From a checkpoint of a small sound classifier.
Model: arch ecapa_tdnn, depths [12], widths [320].
Training: adamw at rate 0.0046, 5200 steps, batches of 128.
Data: trained on short made-up English sentences, spoken by a formant synthesiser in many voices, 26041 training examples, 25.6 epochs.
Rows from block 6 of a small sound classifier, named by matrix and row number. Each number is 128 + 24 x the weight over its row's rms, rounded and kept within 0 to 255. All counts start at 0. Numbers have three digits each.
Before each channel's rows are labels from the 100 clips, of 14976, where the channel reaches its highest value: "strongest on" is what is common among them; "lies over" is the class under the peak. Only what is clearly more common there than usual is listed. The data: short made-up English sentences, spoken by a formant synthesiser in many voices. In brackets: how many of the 100.
# c30: last pointwise conv (model.blocks.6.c3.0.weight, 320x320x1), inputs 240-319

strongest on: sentence kind: request (90); "me" (87); /ŋ/ (55); "bring" (50)
lies over: /i/ (43)
c30.102:131115116119153138179115115142154119134113136144167136153117166156114169166139162167116199158189151159119165132113124134115142142149130137112153156125129130139151146126121154139116164134147116144111179159134101159118145150146127119107120108

strongest on: sentence kind: statement (100); "that" (33)
lies over: /ð/ (34)
c30.44:131131137147117146114121127136162125139142130138107143120128121168138121127131122112124118112108172158130129113138121122127177144117131146132141173133150143133139166137133172115133123139119123140129106145147131104131144161140121127140122139

strongest on: sentence kind: statement (100); /ð/ (74); "that" (33)
lies over: /ð/ (53)
c30.2:126114119139094125109121119126124118134118127122091125097116122132114114118122113095121110092109134124120113119119125124118122122121126129121129129128130110126124131117130130124115117130110125128120115128119121096116127124125116118133114125

strongest on: sentence kind: statement (100); /ð/ (73)
lies over: /ð/ (46)
c30.55:125112120143126139114125109128155104135116123141118131127111135145114132138136143121122113120105150148116135116122127116109146135108119125120135163127144144128129149123124149115112131127118124131114123137142123124111143140130113115132118128

strongest on: /ə/ (81); "the" (41); "who" (32)
lies over: /ð/ (50)
c30.316:155086091132112107130093086085133095152100131104127097111086118118099110112124114117088140128137114131095114095085091089087128109114146094091114129084148132092085116089092118093087111095122086143086128089117092118091099137091138086147138142

strongest on: sentence kind: statement (100); /ð/ (72)
lies over: /ð/ (46)
c30.269:129126128141122160120118120150164120134129129158109146115126129148128125129129136115122118114116143170135135120132126116120154146120113126127135181121142155122150159140121160117123124127102120134126120157155123123124166148143102126132103129

strongest on: sentence kind: statement (100)
lies over: /ð/ (39)
c30.86:112134136146100155112132131143172131139118135145113136094132131151124131129132120106132125099110153168128114104129118115135167152099124131130137160138133135127141161135133156112135122128105125128129112142156128109137153164139110131131106135

strongest on: /ð/ (70); sentence kind: question (54); /u/ (52); "who" (44)
lies over: /ð/ (59)
c30.146:145092098117116097129093097086122093150103119102128092120094107115103109112123115124095142133137112129098106094085091087091116105097136080096112128086127143091093115098093113090088109083127088127096121088103095118092096125092143093123137140

strongest on: sentence kind: statement (100); /ð/ (73); "that" (33)
lies over: /ð/ (50)
c30.202:114119119133109141111116112132147108126120130150107136112121110139109113118130124098121123103115145157120131120134124118114146144115116130118116148121137131130130148132119153124112109130113121127118110136148123112113147145132104117126105119

strongest on: "the" (37); "who" (34)
lies over: /ð/ (54)
c30.178:136084087121121100129084078083108082132100127100123095124084119102095113111129115115093125127129102111095108112092091108087116110120143098087110124090117129104084102093078106104080112109128088115085119085112084126080098111088144076130143135

strongest on: /w/ (91); /z/ (90); sentence kind: question (86); "where" (82)
lies over: /ɛ/ (82)
c30.56:121147145131114167118133143156165142128154127173121161114145124146153119130129139126131136118131152172152134136137139136142157156131115144149124155132119146143162155157127158141149116147109127120142122176166128126146181162154109147122110126

strongest on: "where" (33); "was" (29)
lies over: /ɛ/ (33); /ð/ (27)
c30.151:116157154137148181112122151144166148131156122167142178142155119138156122135119149149118093143110141166173118129118116122156166170127123128163132152117110136126197153170122146131157116130131112126150131189172127146155175165182137154130133127

strongest on: sentence kind: request (100); "take" (58); number of words: 3 (40); "me" (38)
lies over: /t/ (58); /ʃ/ (25)
c30.43:135126131134122141097141129146144132129139136135113137111128129145134134131126121118136097108096140147135102159138142153132144148151116148135125140137127123154136148133139142160127129151106142124130112146139134120136139151134123132132112136

strongest on: sentence kind: question (100); /w/ (76); number of words: 4 (74); "where" (66)
lies over: /ɛ/ (66); /u/ (34)
c30.75:142225203141135131125151222127131189140178133145128166137210128119181114121126141131145125132126119119178130132150129133209123127139142123215111114137149139128165125184135123131214108132142142130217123145126160131206144126173141211137142143

strongest on: "who" (33)
lies over: /ð/ (43); /s/ (35)
c30.34:154093086144130118122089091103133080144097135128126093132087112120099115105125128133085133131130118132099126095088085077086138117113147104091125135084150150080094124097078119080089114085140086136092120111122085124083115132097152085152151162

strongest on: sentence kind: statement (100); /ð/ (75); "that" (33)
lies over: /ð/ (52)
c30.244:121115113143100138108115109124135108138118129139094123096113117131108118110134114095116107096101129132114123120114124120108127141122135135116129146123140140126128127120117128122108119127122114132111114128131116103117139128123118112133118131

strongest on: sentence kind: request (100); "take" (59); number of words: 3 (41); "me" (37)
lies over: /t/ (59)
c30.207:155131124155133158115132132169146125151124131126134122130126129151121128125128131125129120124115157150126113150141153147132147160139147146128127151148154116151126160129147156153125124154135139120129126144150133129129140143125156131150154160

strongest on: number of words: 4 (65); sentence kind: request (62); "me" (56); "bring" (30)
lies over: /i/ (26)
c30.170:146157153157169125165160152149118149162139127127169142175152135116147127134124169167151171173179117130147172145153135139160120126143181146153109116144139119142150115150153114148158119140192155136158156141119169165152125110141179159171188173

strongest on: "that" (36)
lies over: /t/ (76)
c30.279:139095098107117104122087092088132089129093121104135101129091100105100111109126118130083132127135104131103121098080091090092129110108131093091116127079118138090087109089088114085098111088135079133089119093119081127096102133093149097125153137

strongest on: number of words: 3 (29); white noise (26); "there" (25); "she" (25)
lies over: /ɛ/ (31)
c30.177:088119108100074099138095115095108131100120139107118106075119141095111146136143089099095145101146100115108099105102109111117116103086077108111155117096126131109108112110096102110117146111055094139117140102109095104117101108105062112091057086

strongest on: sentence kind: statement (100); /ð/ (72)
lies over: /ð/ (48)
c30.219:120119122140113155103130120136157106141106127148102142111123119131101128123133119105127107099097137148111122117132132118117147148123126131127135146131144144127138132126131133123113118124113128131122117145151124103110156146141113119138118125

strongest on: sentence kind: request (89); "me" (87); "bring" (49); "show" (38)
lies over: /i/ (43)
c30.210:129117118119174141193127122128148120132137123146192137172119175135132177183124173185127191180199128143131152132126123129121146139138117123115164141121139169126129139127128132133118170128148130137122189141146133183123136145128123123140128119

strongest on: /w/ (97); sentence kind: question (96); /z/ (94); "where" (91)
lies over: /ɛ/ (91)
c30.72:112149145126115165126126142158164141119149133165122162106145123145156121120128137119129144120137148169156134130138130135144161154130099144146126153131126145138158155153126155131147117144103122122149116175160136132148172153155108144114099118

strongest on: sentence kind: request (91); "me" (87); "bring" (49); "show" (38)
lies over: /i/ (41)
c30.117:087123117082140115146130118119134119086124121112159118140121151120123167162125143154126161150158123135117116138124135139122127111129074141118169129127095128140114127119135128141118174143101131129121157116121119142114115133117086120073085078

strongest on: /ə/ (79); "the" (38)
lies over: /ð/ (48)
c30.127:143088086130121105129097090082123086149102127104121091119088116107097117114135111120094128123129108123095123099098105094091124103113138087089109131087136146099092111090097116096086115095120092135094126089108090130092095132084130086146134141

strongest on: "who" (30); "later" (27)
lies over: /t/ (48)
c30.98:158130129177128146114123131120120125183121120147113139142129121113129110101114117118122102121110100114128159110124109099130135138153161106131102129117145123103134125133118107101130093099180120120136112138141127128136147129134193128185181196

strongest on: sentence kind: statement (100); /ð/ (72)
lies over: /ð/ (46)
c30.206:120118116148113143116113115136154108143119122142106129113118127142111128132127125094115111101102146158122130121130119118116152142127114124117144172121141141125138148129115149116111128123095116133113122141141122104109147148137106114142101134

strongest on: sentence kind: question (100); /w/ (78); number of words: 4 (69); "where" (68)
lies over: /ɛ/ (68); /u/ (32)
c30.76:124196192131141149123142197145115188131157123152133181138195116117163109116127137132139134138138124108172133120142113122204109136129136123200114101135117120126186118185127108126199107126138134116210124172144148137197159120185132202132134139

strongest on: /ə/ (79); /ð/ (72); /u/ (52); "the" (45)
lies over: /ð/ (57)
c30.65:149092093128122107133091086085129087155103123105127095121085112122096112116130119118094135124136114130098116089091096093089129114115151092092111128091145146095087113093100122098090115097133089141091127085113095122089100136089144085145151134

strongest on: sentence kind: question (100); /w/ (75); number of words: 4 (71); "where" (65)
lies over: /ɛ/ (65); /u/ (35)
c30.212:131205207142139143121156198125146183135185132150136185142197128118191116120128145137159122137119129133189130126157128127200143136136142122216117121137147146127197136216144128124200117126142150137209127165139167137201153142195140197137141144

strongest on: /ə/ (79); sentence kind: question (70); /u/ (59); "who" (53)
lies over: /ð/ (51)
c30.224:133088089119114096127092093084109091147095128095115094120086113104098105101126112121093133129133100113092107111089102100090111093115135089090104126086136126101082105093094107105093110097128091138093117080095091123087091112086144092146148155

strongest on: /w/ (97); sentence kind: question (97); /z/ (94); "where" (92)
lies over: /ɛ/ (92)
c30.280:117145139132132160118117148146174137124155133184130168124146116139155106122131123133123126130127145173153139142126136145147159156123118143146111162122117162151158152152129153140145112145122121124143124167156125127140181164153129139119123124

strongest on: /ə/ (79); sentence kind: question (69); /u/ (54); "who" (47)
lies over: /ð/ (49)
c30.283:124091097132119097125081091079114082141104129097118094117095114094109116106135116124084141124142096119096117116080102109091110095124140094089120126081148142102088096093090105111089117103138083140096122083101084114094088115088154094137151146

strongest on: sentence kind: statement (100); /ð/ (71)
lies over: /ð/ (42)
c30.161:140148150113141152155150148144170144124153133153151155145144145166157137141140144152148169144171154175152140104146111114148173158092136129148128183138112120111157166148145161108145132117152140142142158151146151145142152162151136146123138105

strongest on: sentence kind: statement (100); /ð/ (74); "that" (33)
lies over: /ð/ (52)
c30.260:122121119145097137108125118128136110137120124135094124097117114120113120107123112093123104100098124137115117115129129114115133138129130124123122138131138124119128133121134125114118114125114131123116118131137124100116135127130117117141116129

strongest on: sentence kind: question (100); /w/ (81); "where" (74); number of words: 4 (71)
lies over: /ɛ/ (74); /u/ (26)
c30.304:124201185125136148122148207150164197127154127149128183132215115143162106120127136126144128128129148154156134133140121138212154140131124129192106143131132121133200146186135142132208105134128138132195121163146150132201154156196136207130133131

strongest on: sentence kind: statement (100)
lies over: /ð/ (42)
c30.159:125139134126129163116126136145177140125145136164115152117142118159146119133132128120128126120121161183146147130135126126141175168125127136136122170123118161137141174143126172132139119139120128127140115152162135127139168160147118137129118126

strongest on: sentence kind: question (100); /w/ (74); number of words: 4 (71); "where" (63)
lies over: /ɛ/ (63); /u/ (37)
c30.68:146221218146151144131157215136138190144165127149141168149212127127179130131122149144154128147124127142172141131150131133217136135133147131225120134142142108131177130206142125131212125132155146129213122157140158142211152130185156212146151149

strongest on: /u/ (58)
lies over: /u/ (54)
c30.135:123132127126119109121107127094107131138127116125118129121132133082121132134112125114105118122121082104120138089104090061131095106107128080123137111089116142070120085122099090068125131071126103131126123119109116129131123099119125126140116125

strongest on: sentence kind: question (100); number of words: 4 (73); /w/ (72); "where" (62)
lies over: /ɛ/ (62); /u/ (38)
c30.150:109196185114125141124145193155128206116164125151122171125202119127172111120129127125142140127131138121166128125149122139198133132132113142195113115138137116140174135189128128133195118144115139143196109150140157127195148133177114199116120119